python train.py --targets=["colour"] --hidden_act="relu" --inner_norm=false --widths=[80, 160, 320] --kernel_size=7 --learning_rate=0.004 --momentum=0.9 --orthogonalizer="newton_schulz_5" --epochs=20.0 --adamw_weight_decay_other_params=0
Rows from block 6, named by matrix and row number. Rows with one number belong to one neuron. Each number is 500 + 50 x the weight over the matrix's rms, rounded and kept within 0 to 999. All counts start at 0. Numbers have three digits each.
# fc1: MLP up (model.blocks.6.mlp.fc1.weight, 480x160), inputs 80-159
# fc2: MLP down (model.blocks.6.mlp.fc2.weight, 160x480, transposed), outputs 80-159
fc1.300:553589477479441461403481488551533430547589492475505578551518470543460482495453532544505514543488553504498522517455479505530538521523500455471494472447544482531505559453493529463488509503557507575541478467575530548480472515543488536507495533
fc1.301:512434544523507592501487486475527519465494455584480508487464507499486521512528412521491486502497490558512512474524526433512465462514486566455520603466514540504473515553486507479531602542576494516495488481447484431537494489440511369505448474
fc1.302:550563556533458533535486531416473521476356393482421492443511533465501507530470409499543508457542487506601519570405487477499467506435544554471646447569520520451562535556543448445522454563526449527560494455425492478508519512491476431446496390
fc1.303:493484505467546465471431478493485533514470499499517484557525510486506526500524493507479524503501489476502533490496520506486422478503544505535490535487538431526480540515466487455441530528502546512560506482475489480447495484476499507477498479
fc1.304:483493510426470414436501535489425542456477517496469517497520446504628516491590512529479513373533541521511358562485507485522557529506573474566495517505524575387565484510461589430624513523539498557482479484464586482543510543544446504641439503
fc1.305:518505488476480475507524524460513463451476480517570503528503482554482507503529473509482567485478549531495518476563512536439490467556472501542522546462494523512490500479490520460530477556519501466474537555512511452554512493499490442464459504
fc1.306:545628478473450493571535519558473578490519517437502444502403566550418606486527468469411446444504589575506548564545510534548560485471575468582448521533561337461553410487478433566485580563453479525504498577489456514416426564475512457480538568
fc1.307:541550475445496497499481509456573570558507461584520420456388484501530502497500451533484522492443450659482427503524447515536571489464449500457536413455590424523510543469535578453487537540586622489496538552518483543415591509628427501582438564
fc1.308:450467443514504544454475535448467497487427488442458444476445424527380469467562541608593475589481500494597581435496406520491437568482447409546535495575516564432502509572578465436489490567499495550501583528525505457544422450480392518549404543
fc1.309:545425449603547520462517427475501486566483507525504499425502447551537564494505480569460581520579459503477464514485482427460544524428499463479499582496466447532535629508467546535514408515449498559506490475503480462485526531470503467503533461
fc1.310:447494418515503460577503476474470549436515468496520606501440486530524456543508509482513456471494495476535545506507536496464465545503555529504444509463527476476512483543514495471440475561526503543477473465534592471485503506494515554499467529
fc1.311:460488460486494443503518544424435417498512452510539480476509498544525527418571480603513483455524448483574546455460519539497518509413491454463412483521517533479544441463453479547585487539391547521496499584588516500455540595472489536538502486
fc1.312:452447392548501491527517476522538476463527480422491474524477568458490472489532507555481524556410472627514490448567491525568503400443542513466546521502441467519443474398549581482443476567570485515512489461565476463510536497556561525528521434
fc1.313:442455484538510557550536534475447437515434533592494466472318559514489576510438514390429453615534423684459477509476559549491521366484575386471404476518464542470535458471536499430558565528504555564439471502434503601405615465593547673557481441
fc1.314:481374586413468501441469441485440512501559500444473525537426498477517484478480371534584529529542523475473497439452525539520526464494568448594521495474501489423451459542644455446476502494486494574565463480465424405570537540598537526514471418
fc1.315:420545545430468450539584544585515497401507450506488516531491445556454463513513483486462461491402531441492563591503544506478476511476443540515570471482491492527510529544490486511529530569503589517472497502467418511557465545424585553485488488
fc1.316:522459539527514421408534528492448503488548523551477515505502494543512500484515555531504486522548456589591497485520483447546499431461436552557481495522476494469432543595418525554529486511529608563452449501490484506517490499542510557505498461
fc1.317:503555531526411589375573521470300544498572457484569469501445540505584475402632552478313577620512502527454553478439616529477514472513537401588539455437507433421472516484495504586483420679434500438472509656431523490466539480455625415480519611
fc1.318:494500504461531540480503483480530569465525469478525488484451540528496463400491517563576521502509506490522532554499458514536505475491485557506471546476512486469521535452519465459498516543513571516449521517508474523513461544506554507478534546
fc1.319:537377484492548550493435572587479434534642556425552414512433483564505408449593542501407453587606498535439513488422478494518657409590541450550478475383626558445492324537467458516474522544464547480574481491526464454549512536405505466558533544
fc1.320:526453476463490547509537539456461484461541531679440586502509526719569531518501466485516478572483485510500461478531568536511537372369491461461508444424449503469529499492494465447498558493481589568443515476612439492567544512468453502454516500
fc1.321:513467423443461511549462504584468470531524567522526464546516473501521498569469420513466451503487493545546479467558538446527519509539473491484485426496492471394495481513487530504507500562452473522498463451484536545511442518477474507452490533
fc1.322:473460620498418555579454415434483519537389488608412463475417595467520486560496366491476525637440486610425419445534432547541512467509537537468390524596454450527591507479543456473534476569526555585601565486485546525545490469447448420610351573
fc1.323:471480558495446552485482494484505482476425422519460488469521512515490529450513514504506462524495504544509544494529487498466539518506480483522587498524507499504514459496493456455509499542493529488506495485501494469465576553480456512480466456
fc1.324:493514518586466523509498447436546513482488541453521486464501496488458559474492512501548481414455520443476502467507585541513590480488497530479475582454449548491465560497487477510510481477444461557565505395515493536528488494532487534470500459
fc1.325:468473514485491403420533499551436365398406517512414529430751485544578467448346594436534532556572485556487457518488454443553538511485557690545460646518542484549473515510404483491481449580429605551509355453475413481535450474533511469508492443
fc1.326:468435438483494458460467529498495423509540527503457516516577493494477507402499488499530598552437455512497541486529554481484504506543653422496611529549525468582476431448446439560406436551362519494532540497540505534537438546484565491498525463
fc1.327:519505545511459506538478409465407427456431422602505457492542511547493477495475399500432455539490557516476556522469563602553476573369464503480512408591488485488550534441492451439617615543489461518484456478457590519505440501574484568581466474
fc1.328:471446460591446531436635530484455521446515456529585514438600581465342481395459458479516471637477470441596553466484629338479581457492480530531542427524454471467599471550601518506294549674455438516480442459463286569475452429513573439440437649
fc1.329:526582458519513515442419457463553487442532500472425479514491543509448494554568437603534419483460452503488470508541512546540507559549457509470494408546482510563454599456490496500461544503430478523486469453514473463490468548430505462501571495
fc1.330:496492486462494493479500505514504507512497494523479481500510478482517492493488471510482505497559483509531489488477510516520485528456520470480440526517520494495503526485486517441475493517523504500515491535480557506539515554546508454551498518
fc1.331:532509509484499468463548531561508538566539454349546592579442483477447602438506673435528415652393509432445563466447495383547513472496491669631547457512504495516402457401493483577452505588516508587388466562434510543546509522582452507455370449
fc1.332:528504534490516503508460442624456501427487521530446596497510447487524545604544541479531516484486475596589515428597540459480635506446543547525585501417374482536533449439470509542536481583555426562520530574543612541461483568503488535549578494
fc1.333:566496516490466481520556426518535459506512587450532513482480392508523556517473479500518467575506423462489523484487498540436510515467429483554476495505494550497525522475472524513491521490526467527544540477544497529509510458546578434523493509
fc1.334:455502542433535427459483640536548536506415544494545496468517518529481502573438449578565488466414524481367462523489507486472507544441537426545544474504511468447501619512422478470536443509534565526465466480479509515477550460587435438498490534
fc1.335:511368640490426505496447536544578552465493432519459413538462531460480527478461465445523516571473525480470526550452582511575472527497563496576418678491598467462506489585540490488596383578485524569506576567500485421527511530464513252531507473
fc1.336:497517477419467584531414509407463488512625582451548388528580520513477516442491560567475537498521483494496584602572579443630549452519495516586585609414463512339478479445471438513490559532469612553562538457413532538511431514487613537596535453
fc1.337:487444512467512545495580510374507412478521546515540441482493533553509455613493538459507522429534523535513476497500484477556530517486542472440554428444506496468467505490540499547615489571513544515601564579528491541453481595340463559486546442
fc1.338:490554472553500550463424456370482485501484478439492490468490500503498465444523490497548517597505542431490549512455494486497495500507522510464551533496504432573522479473459515472433495568507542510564512461507481522596503532545490507549450450
fc1.339:515485488481400494470477532514454510524488518476501503501510441487499472522505418479529506437526495483539531492456518501498496555511532501526517499454547505483502483576513494475488499517540505507499512497519535509499503481444466497513430519
fc1.340:572562451553437422501426514528464497475551495545441505477513484521482506480438465478526487640589494456582533483454468437498543463480480622570442528547440503534502539531545450509385530545475523603468386441423522405518467416548533526489485476
fc1.341:424517504537502583489558527503491451451548498515577472489524509461554514455533468588517498376526498420543527483526530508469496485564411531513606528435473496542515513523530464480433520525531383544470417476422440472454509475429489455416464487
fc1.342:475449484487439490519441705374428473464538505465534564564399485507524432475438490514519584514498468564452522510454553496498379495484457483476537490451557477531466505504494511463520541557511499514609488493561359469587493534461463559490438502
fc1.343:492492470512530498481457508507483488525498504518494503491475478508492483482501487493492518507529505508500479495521492482521509500517488524488504498502502501497512506501505494469505472524525480514548516500485497496504501500509508484506506525
fc1.344:620487465479637565464478426445437520463488483539521418398490552450570590582479442663505499583530454568504494474528452469458463443487445559510440465433401499452496436595629460499492587581469437548492544527561552506411532440495543331568523534
fc1.345:524540539520537520477475509513490512459516463428471494538487474467500501455515432495524428546439495497500557485525536439524495517460518475450517544501496522547482470473552501495427468523499459519533455461471555507471502529473490486552537470
fc1.346:553555504424473545471440463495536528431447562460559496501564428542527566409629496502442479528446509468410491552507354430528479482489540441494599464482451540598528503543490566466553495517537396548520385533480549427578600625442412435508506578
fc1.347:473423512552552586413485527515434437377455441484503419442524467505486583547527397559500511544491499487459547486480530515551558547518481442469459390503469479467574587498588519494395473526529446433537508460461460454570446557521411493485636463
fc1.348:513484481532506496528414501477494483469521559444531545478487530512564485507422506452493454636548477519468434503531490471514485535491484487483512564494499517518510479481521426514488583518531515578548482485495482555488545491475545476477465493
fc1.349:517582505463499496462474446584558474580423602606528552548443498427509465426531395521514529553557468457488436525521504493604519474393530385427425507446532527493458546511553574441516525503530431551557408524509436450477477509507353524387518441
fc1.350:489487487461481510483581449543445433435449544478482443563505483465545559515491529467489452523476525531540499484498509463521451461555525422575463607456476439535449424570509481519506476537547505455527443483560495538521592503506553458501456409
fc1.351:482437588440491542558499538524501549515481482546502471569386572480481461510469406478500535447488446624494584505509542530555410432494538509491484622534506484495483482559485432487524474561557517555529529488450489482528431438527542413476551452
fc1.352:574567450500476475402566452594358500492413555505587444521646563493488412461533534516468417441467473516373530534571484453476545476455488531390586498400477512446455523421465580535531365592317531543443416544460410477589616469496488415500356548
fc1.353:506530474482522503422516557338565502560626550585519504515593439607478359528382363469477502407575482498521636452509526583500632512533485455518471547532599593554576663413555464453388426572497453515524565502437512481435552517467546490581561567
fc1.354:562519447584469559531446487476481400368497468414624369557378473485441538509533649503519534538497481716534458527430548534475484481517411484425603580486399539554459503539492544520758524615563495544405529466496529507426421467537499521301489554
fc1.355:508509507520468467543442501554558471502492501486560500502477530488539500509488492478500532565488485531451453485566496536488506483533462487468501526481478497460504501527516477523505553488556482555469485504463516530504514519501506471493508517
fc1.356:531555480482509509412437518503575508503594449495573454521498440501556543455561457520657428522473550377559450490477399530503433573540441414514591642493444395500546574479547478436532545536474484580489541502537533428452482497441500533505434445
fc1.357:448505411491512473479492456552580583507494473479500482386448473496461586488514425486369493549452544453425531515346402477433556511561448559356412554463516502557471491510453537416505482557525435606414563513520510457476607532470456505368391435
fc1.358:505565415350504493435424533494547442462487487492510545444448475477489462515460474438537512553474594393437476490556501562554522505555525468527622490510505504511544532490532481528415540573477497454575415538551415510605573571473413573506529622
fc1.359:494524493482486507448602597457497521491540516441436486513466508482519490491509543469508479523535449551501499525504519484514511532528548510461519546545505491506438554472476499519534507561515504513455525507435523547536453461507460452590514515
fc1.360:476518540506481522480494581443491464501469615550465471601465524463422512532434437525438467485432563476515482531594498453572501472479437402459541573564495458467521499566478502442483388566447498530589445547522502488524485503486542567511590532
fc1.361:454504501469401455518513433493499499594615477465621505537483466511384547462516580479500533613435551441439456476485454525562380432536466469436444559568453504530562476444550455358508589626587457472492461516549505602535565524534551483454502413
fc1.362:482524516432494426487475578530570745386527502412506486581313543519568582516538455482473480565542426608583568512482479527474584478435486607400483545468505510520520478420463472418418567566523415550432525525502510513556489515469489473438508514
fc1.363:417546496590498521444630494512490399430532406514529482461358554605445438549561561429554602506501509518491523493529510525486378542407411564502411524571562545570536589535582410443526492534607529536509524587478372574526529456572389480528502454
fc1.364:550455422551538492500526545474520486478559625537395517514489556529498462441434444537521556513444482480487523500507564387560480424520536525564442539424527427529387414453420613584347494535425530498517442482478464528442508591525466495476542535
fc1.365:501478519481496529514467495465442541433525466544518561524546393481467469436536508471475524543514404489440545459545473456495498465495541578496486488546531520472534496466517513496510522511525468510509539454468424509529468500518555547571465480
fc1.366:460583340478515461482494526544488423519556508450593426437513430472480486468502452538496532509510559447499523465515473460525557469508488466566551440519433404546496439537529485469505566523463486474548434488574477523601552570516526605477481559
fc1.367:511541486500521502507509514494471452503483504537528510467513504487506519500511416485516501479515501473528502514502503467507512518507487524569518516505493469453507472559474465499510509519466513524439527550526491519516504484504530531488477526
fc1.368:552456599535483498475503434496522431455550452577513476488485558496491515522505496545504506453469525628518462532448519458477561495376523502538395553516542545493479463535404439472552642572520500581481499420474484547576457516362524372483522501
fc1.369:536386566561512526548538618435466479455519481456314352610503514519464437561541448542485575510497415517427491533445444525491587608571503391498498421493495529581443528636507683400510572544577482527391509446401539450521472527615548528318501503
fc1.370:538501527464502537462547523471497458501497509477559480521476441448516526458531500539494416563506521544477521530483477466491509502464472473469499453543522460540530467534508564448463480480546496553543576512482466478560454529507536491485472513
fc1.371:504497475423509498449557541215537500472456525580536464593478452586563504551495525535488351447460460498447460508455489451499504467439506465603545512425366577504432563413449468498387547515576525458574488524583572575577479533494485508513487457
fc1.372:508516541572482488482531489549513575503526463536501553532558543523445456437474539496530509516511416599509544523459554563580497482586500557494465540501489496411479488515423530545547501514568592501504459430463450433483561553494581514457480454
fc1.373:475555369556443431449410460598544471522468500551562445593528672525471428599556491474571458443405543560496609497433484421528590537492394532488461537522451553579504492613512550476521519557581440488477374568536557512511509395468487500584507514
fc1.374:502476476473503531454512467487535512498493518498480530483524516461515485501483463481509482504494506508471519527483489500507491490536547486476473546489506458559501483527495488510524522537473500498494496446527523511496516489515516535500468496
fc1.375:508516462382566515453501423541455416440518572322496491523611531580466508569553526515507501445433484573431607517481475438571558438503452497477577544447496558555481477518570516501441556553460441465545520473497401410529516518520530467521497493
fc1.376:452400497472490416554449437452499426458434554482420594439403449434462627448565425498476534460543561521399477556418536429558558562564455494475553516442450565488505593452513456515552457555515517567590589444481443523519525430642497541486463438
fc1.377:491511486561473508538538483517458471511450499485516500463542565534498554510461490509520465478444515490483493485421580531555535508550527518497507510446492521534522490468501474455456501529553426469555374494444414477453493473479493500472500453
fc1.378:489486552420475534429467465471474535518530524514493504506463434580498462494441542538451503483551432459450472458546503519537522565555481482496432534535519546532489485507525558484524473521520511531493438508525501500480533553472469575512523504
fc1.379:467455479486530614491564537479481429501488353340493535494460443445521591485489527473503546316373434480546504524546423493577505490568553468491398428623575440511597484446457519480523453546511521551577530518494547466458510441551411474544603513
fc2.300:457522478438487496560521542448559508577623567488450504467513561640503506513469491492560486498527479531509462584470524484540470498507551512456526412553498471474503538518510493501631478482514462504464579455468578475522493481608511505490521448
fc2.301:472560505509481552487524415461528508500520559446477545436588495498513499522493457441515497515522487414454559522467507405517428467547500466534464531512529519522492473436471475525513505473504519523532538539481519520578525529561563608548478522
fc2.302:522478453526486481460572423545502549529497461424526423473492543495590497633433472418521510454492515543500485485491539523514484471566520416477528473527397529496460378455415479584521461506450500509514488550533537464525481513459527592555465532
fc2.303:530515537495473489490530515516454529456499475453464486500428428489495454502490530547504512462527528486542475483479477472504489507451508493507488515455500491471482522539497499481545509538511468500545479536488477496513467510468528479489522514
fc2.304:495486503500464550557606498521573504497458429471548490492521507501461412490418564488483558462454540519485529493555502496544510488507513460565492493500566486547466490541527509497492523469524442428453507574557465588547510557526463490557440413
fc2.305:462486506494532502460480470434568557460531491479549489522482517528503387457461465530554539435415472501487474514526536495488503480568548465487483502469467487461532568508478478516498515454490518556558493546423522528500489457477461482507540521
fc2.306:521425437527488535470559551500561493563426439393531475560553560524442455552514579487525462528549459437503448477447526448492524467528482555529513495420476476528523625452523424479492475496482480481500457445472460466538567513553535487530508411
fc2.307:607492537430462412553567482565512498574420554590496423580474431539460567496559530510552549546489485513526544515524497517510436501528538588499470444445532545500511598525560470461485468528534538483535484458505544450526501427504617388519485403
fc2.308:512489449432587453459469669562484485550511463526592437591438472566608458558516424511463482531593481479535498536442531561561471518546422475519496507550522538518498503446530535480512603558525493456536384575473513413609491489487452571513498504
fc2.309:538438520491459486564531517462462530359525512460413535543527490471441463524500476537505505547504496486615478542553540521492548444407556560532540552461511454454572530509525566501474463427477547449530479513437471470515485442453581600424504490
fc2.310:521490434484509480456576475517510543517524569493461519527538547491520490543457527515533491482493500527505545593456497515498502526499453517458490557472470527502504567510477484478516472501495512470494521487419443392502461522542462557512546486
fc2.311:417499480490592515574477510453482543543476491572418570500484572435484460507522485494567552581487539444540546464460487552475655447484367412510533498477414503504518472433579462461436474460426576524440600537599567450473463421468491559513497466
fc2.312:511538423547481570554541496454448449474442539461458442532497517425450510453534484548511551417551585554461582526510467495521445521529464539562460508552488482449481477453545526503486534537552491499435478506526538515449534573516492580507532525
fc2.313:507530495471613546472495600670496514610464509487559445499493481555429628520659443542579533454399471569554483489442513549449511508445520582533606485424466393497435620449466496531524512487428522585515414492502627550479521541469502402481501551
fc2.314:521408531482572488570512589456472531613534499494517571482521512458508518566505437510556482411474552530469516569437489551492493460517514425487482554491501525511476502541570528424527590521518462443544494441479431517491541530476478530431463537
fc2.315:482466488468547532459524455467487505539454501491439480523495524555512430442524510495547554507480478523473519501542493560470517517497581523441467469451568500468436547543469512485492511434494454585486420429390425475547543549505491563527579430
fc2.316:538531490528473438523526582495583472512429574502469454560502523515432484481511437572524479537515512477554541543484527554497534479535490537588483460453462521483351455560569468508456472462455474472452501563488557429554493450486536556537486594
fc2.317:502451505604474567636518505479496518544501487535413515617579583516502513531423549420495460499483733551505397543612411428642472460561457530576617490527570535526534508494586470443514608480508521486570535633507472482487467556534454420497537618
fc2.318:537523525478534507482489477477542551569465515472497498491449473477463554485498452477529500497508505504521431570501505506503472421523454471525535490501496493465502482519485564541504467559518527492512485460463542563513537536517491534441524462
fc2.319:467537563626562486525473573479549545397506487601536537518454525593498455526528525539460527547576473533537502466367475490519544453471493487630520415526518598571543412445406539567438396455551498480459519540498456486505447500594470497552462496
fc2.320:575493556430466514516540505488492453485475561508531547556570377621569531422513581469505518537529497463582613421491510628568480523511468486487464483413550550527491480537484496658468481417434477456538546416537554454509616569497499551482560542
fc2.321:408471555459474513467474502468485555514523532533586503486585466485506461507519545538445484526538555523570479498532494569549506547464519518504446500462489501533562504482491421451431551433500525561543465578499503488495452554479469513545537571
fc2.322:540521569482533507469569544497515468643519542533476455461587441587441587467549496514504558520618430462559530531444459451478448560499502636415664418504563528496569520436509509512494402426465458533419464525461465398619514474467525483433647465
fc2.323:465533479540528476443542458472490481486489473510490481477514479492479509540500451494467486506477448540477435494509525471496483480540480439521559480543463543509515495538505502473553507467531506516500520539508540495499473486495465544491498493
fc2.324:462476450502440489513480509498459480530525432553495511485475557524506518519549469512505587478563562526533446522481461465452409463470526518452447495490540506520488463429555547513448516487477547564455477468420515492505497513481579591449513515
fc2.325:499367521562465340414526452393569293501624566430499546363437565425441419477379438539501490625542414488537539537582537438426624550594544509577363592511571408498520472399457470429527434576319622442570639516429471567465583556612489359424468590
fc2.326:471467437510429463493369436518479480520495451515413481500501538467466572410473474513459462480417543457505535526528500567584443453480593521468511434426465469495481523492564496388526547481552498497471495519630520493479411457545535475445484477
fc2.327:504490435532600483405428473423511455488493514474481555522518560631483570543530499455463477448410494604552453533431451573488514604528524536611504515461532547492415587533486475590618438408523494478470526558516515518488605447448437499476553527
fc2.328:535405441563363550518550478507392440487515445530493492448473332562528459535423500687445564452419447487404392433482451401450514444548510446518609534633383550533469550429556537545419573525419492479552600390545386485550495534608560534485395439
fc2.329:445564390597446470459433390530504492426464468549579511494414440460457516596501395396507530476474480523505486514538515418491513560515470482507489533587437579504440579542480534405584458478481559515479468528471497562462527439497486483521481495
fc2.330:518546527489503504483523552513509479508539498488523526502495543480474452529497504483456486518425531558482517524492519504496488543528490495484501489481449514534463516499520471505495508519492491463483515514515576499481545511564518492498437451
fc2.331:543420602638453394458317539521394584549540555574560451570408584543404579549592568564570481455603420566561626544417535381420543598579518517589495542527525473475563502495355426542513453623463447460444541445574542540436512438387482425493581571
fc2.332:573496445522551518500454512568461461524562465488494571612580482590470488435401399542559487652417479351428525486472537441620479525537505490451484464418513528479534501591482451552519521558550486554598522574435501491503512621514575526516467435
fc2.333:472494453469525562479513468573555506518548467549540438525489454493459499477544543475443497571480467525511524486482455588498551544511545496545518537518467507540501480456523527502532473477498489555523513513498577496472476556488500477594541502
fc2.334:550523534482528475460565577498302507523513496543470557511510447526475514421454470486543477453433557460509442404532443568541480531467458437476476514517461614396538570587471535514442549463427568462478473536541402495417503476514477461503487514
fc2.335:458503493502504565555521532539490535491555524468461457317591519449415479553562433460479577589498494409523516478454499483387337449512470547450524563514536483511607524464476509463488509610560483442557474425310581444574433433601551618440370497
fc2.336:380491587532554467492476509537610590605525423556583452403513484589517571550448489416531388619528406443507551462475359487471625424552494445542502441497533564469571409433610511520490523550503495528415505616477575518458468492498526485386473555
fc2.337:514454451515527475495401533540410534490416512452423550565579480468532493494547447590522585517482378522392546536386376415486577480464500506407521516480527406554590462540606572496443490551544502499508549548485509415526389499529483476612582470
fc2.338:425546521508423522491451517536459557537428444483515489409564512469432537504481523540481557473528471539488443584421501514541479524510524548482544510489479498481521422495500441386517508531501573494565492556605458514533402521482466503548581480
fc2.339:492536545466480475476506499502470495500499545448571489482501492486492452526514537481497507527569468552485471495514511548481419536563521565456502482542455480516439479540530490505505509447541493449540486537517509494492501524501527491525511521
fc2.340:493446416546457485491510531445455428447498487578481442480508469512572601558493550490532475522466532471488527480456492517558612570529440524565518537513549468555427582417549496487423485541520456551471566513462511453614432485478548422485523481
fc2.341:490476463587474599483469457469465435508501480564557501491501556567443528486559481503532462525444414476552581466521461493473428334455532502500549520482550486552467428507506557512456557479589476472485605590552476472501421484466558486539493481
fc2.342:503502543511478478582457443546465470360362471487547472522458570444560517523571476490504528549594504583665418519542593565555558520546455493496475551432465495508546481502495430455516541567490497433542505556516416528546490390369463558476431472
fc2.343:493514506511487507480494505510524495508508479486486499495498493498509500486493502502516485502499495498505525502504493504523530518499489526531506479506507501494500481517493500496521494479504520503520492509494521507527482510491494508476491477
fc2.344:536464439433503609498521466534493512384577423514528462487540412555589477624513443448584574512498497571499508418520500471496510468549528427427482414499496437526435461528562481465464506455390553625524456422537402468495498480515547625496515506
fc2.345:525495481526473510516439515492446505501460446487478511564462512481550517504509467473486484533492486487462529506527450508497463499554474519512512507557546496518431478539473497476534493461491515519506515531480458500457508539493473497495503479
fc2.346:551461551441368563526548557456555441480480491533627580484458509432464497521474445499557519443516416449545446529432550522533529551454541581582366427528484481470446487361478549466614556470508446566557404615533562523546614390442481536463399462
fc2.347:492422484475479558501436505485487500395578473611502498559545484470390348521517480452595377586427481562525450608594478451522517552489491542489540487512500452470472489493542631474563535497542607471457487470480443549471520597531469450469431415
fc2.348:475517496483494501497456568481481495523548474467414515550501480453474537448542579556462501443515500574442511519521453497488548485494546483461518516493523519501504468544611515489440490500518568525488434461560475526538442549551420480440453533
fc2.349:567580546449544606488553586522535410492564488505526528544352538468566477484383633464533454518480489491479532479487536585567524559389555594564444568469556510469537594551455578615479423524501531478475392433488475445486473453455516531454471543
fc2.350:477501475456537524499556523551576495514454472498473493567469575392491554506537420542502517519455418475584429407467493546520501418522587534549460578432558524524427462605589471477432468547526514486556460498425475466461578548534460476579548540
fc2.351:416525544493512532525575481476515469554503534515482439327540464474542565531474468487535519509579491490442487446479494443415385535510508466538572474482531527551430513465477488537497457550503476482571446401418530493587471420575505580501461502
fc2.352:563501467531493548441566453578434493439484490632455504472569502514561517497527527591492482501455494477518603540513442388549523454525456430504571523619524580557546394557439608462607576469489406528446515471467525499511551474507416483440479468
fc2.353:540510475561503531414428507689425486528588389495463445413505612463512646437521608539433415496529491641533497472510485454481445476503431469538413421552436523441485550609558449374630429540505447513529435415553510519515418499420569481683537577
fc2.354:477527535597499506366484574469410498549374390592433507435483467475634568727395626626395561493449595576471429500515448428646565594729428509415316383505444362454485562480534581348622392537508474470475480328561552498559463567549635482511399515
fc2.355:458500511465524502491542494497479534475489552513473485507493498471502514556516491499578461433491518472468525476543522499506530536514430514549477540535538531496495493557473523511436524508467536510583465534491478535541524507463521481526465505
fc2.356:433557576515679453517624463560516508544425478393482354611418454510418486528595467500448544550483442579476486458393456407467463543452518555559624523474472510544444545503431388467593548439434591493529394510450589460471573429607475450485452489
fc2.357:486457586513559533621484483444585504464438539521486542500476537524508566489455511546447459503529478477497448513575494457467453471495399530348528651441519581392434494504548512367592502494418518440494484581440487520363502454492547475512531455
fc2.358:542485447350600546431481544530476554548517537449538564463432411469537538465549486557499481479467463494516536511509450492499445579526448489469484444509466561443453475468509493578496489413496427432526375463486625496482528534653478466497542444
fc2.359:455449434539488532512517431498486519526434486449543426458471577496524572510518478490504459518503534497538538509512485489500513479449548560524479421542496446560529485503409473515458410551417471476569536468525517515447450472545557478534542545
fc2.360:465461488547466449488572436535513483485489487540464521576483474499468494516477510476475558504559545499564444445519395466476499533520547487463513525532536537481530533447503505470518607527430418443580537526549494513500562474477507419494486504
fc2.361:513562476424462551656469468564478528445581433463552431553501568606563525527548482539449501563600519477561587495514667470536596503496504396474449468517445600480577377505515527510485521515483495579535453453563349409541566667474516505488636497
fc2.362:518479531634497478418515508462558419492479618566441462520329494404472468486437448398529477561541438496520492435393516520461564471541543427424513604442447498514493509415607499454561437457436566446565448477321454471598450444418539461520540537
fc2.363:424513524446546502493468508484526596488427488530584487413601462458498442565537533535494484475533485466570477589416477411500419493576502542493459505538443368526492612465502510520590533495577371496482657607563563628469461500409431538530413551
fc2.364:558437517465504483439475457488523485550491506418520542551517502504531488462522384575425443497464421481539496548500531544492469484448452480481530470523436519592517564474510519463457546515462509507464497483501542512444466466471395536509405429
fc2.365:549448481507483501467437526561466478517456509488507509509542457444442503551495520514507495475493479509549507517483503455501521550464521513511476482522497495487511537539483391499446531546484560498493520483519559478439535493485488626501531488
fc2.366:421523494485530481472473488463489509520533471484509516425521411502503474493527491541571445438574433503480522507466511453539420458548511515482576550535553459489490553453479472469483510453506461491562440518460605419496568496553447392486487528
fc2.367:504525502536519520516505483505489490472479510524517516470521547524539469494545507502490438488522515515478529448497476460492480484485485449511505514480542495546518547457530507513530520469520503466541518499536504499499506502498512496468528489
fc2.368:382483491450507525467543513501537505527562535465472500502634536486492450609438523472548486476498458477531462568520491373613517533502488478547493481481440466476516521445515560544591498502494513535450516513473543484577505603517589544556468437
fc2.369:532577591474506469606512480429502572492457448498581501415534495536512489530557480447502571441362451497453555494592503536447629594433467496528502573658526456467484578425475593546536584550475490481492553546529669496523353478416496450663594663
fc2.370:440517502485439506447571493477499471567548494531485496460510395518508531531496527553524582518463485552521555477535465510491530480435536509541554507443510513465490430438563522590487512546521550505534494539493550491475534494437480503553490420
fc2.371:449505516599486457386508476527437498430499399526573540477494518477562529466490504530456497389490469610511510478513429568502548485458561461517524485405513426520561544593426352449495467525491424517490579544521456536552579503456409507526614530
fc2.372:432537534487444482561522509461514405464452491508504485446481492478507440499464461522485519440509472518473551505539448502443504478507475522542532445520532517493459526409453501477517476517444466499494538506460478490536495508560544529477514530
fc2.373:502523472465489473425552461493481552670440566547635581519499557519473490422293496443463526509531464468494581490563487482499623692374498437488508502424437406508555506507508535443516518606654514531551551454497605479550507394434419401447442520
fc2.374:548527492553490501505502511480508478491473523505510496523529504510461551491501520463473520502484484573484521475483531501486541534531494528515510509525499504550492517542523528512503567500504489500563525543514473536477481500492447512501488544
fc2.375:426511530455448459507387512413481370482465478547476565493517565459484544504598518492511445508549548472514562514427505549507598527462635535530413434368489703405440624542405402516477494513504520480521531379575461523405505500418513495442563494
fc2.376:575490467468611472487524528540479438470498386496489545499514448561513481589554578550474582453455498578541500555486549468373495433498400543518496544534523437438476457513604462436519511424507487584497395522488455572498499465637466518606541579
fc2.377:517494474513502509479505483514463418473486509530512500515424502498487468469528483425468463590513487500521493509445507467518495481515485518506583500495518553514507448487518520472499529541512476535525572574476460445459507525543450496567519435
fc2.378:454527463536563513465560519459501550427569433531559479505547467509537509503487465492481480481449558462502542466490458518506477550427517520583528486532473519483512522463488471457435506480468487606474490542538446449507503487573571475514489440
fc2.379:551491441442457489483443578467581524494532351530498502532503408530530476447490464541480565610610471481538466402527413429559440387564504548549533453489593539494467554566565516539492492510503489487611509383458559545479397524567444510511452419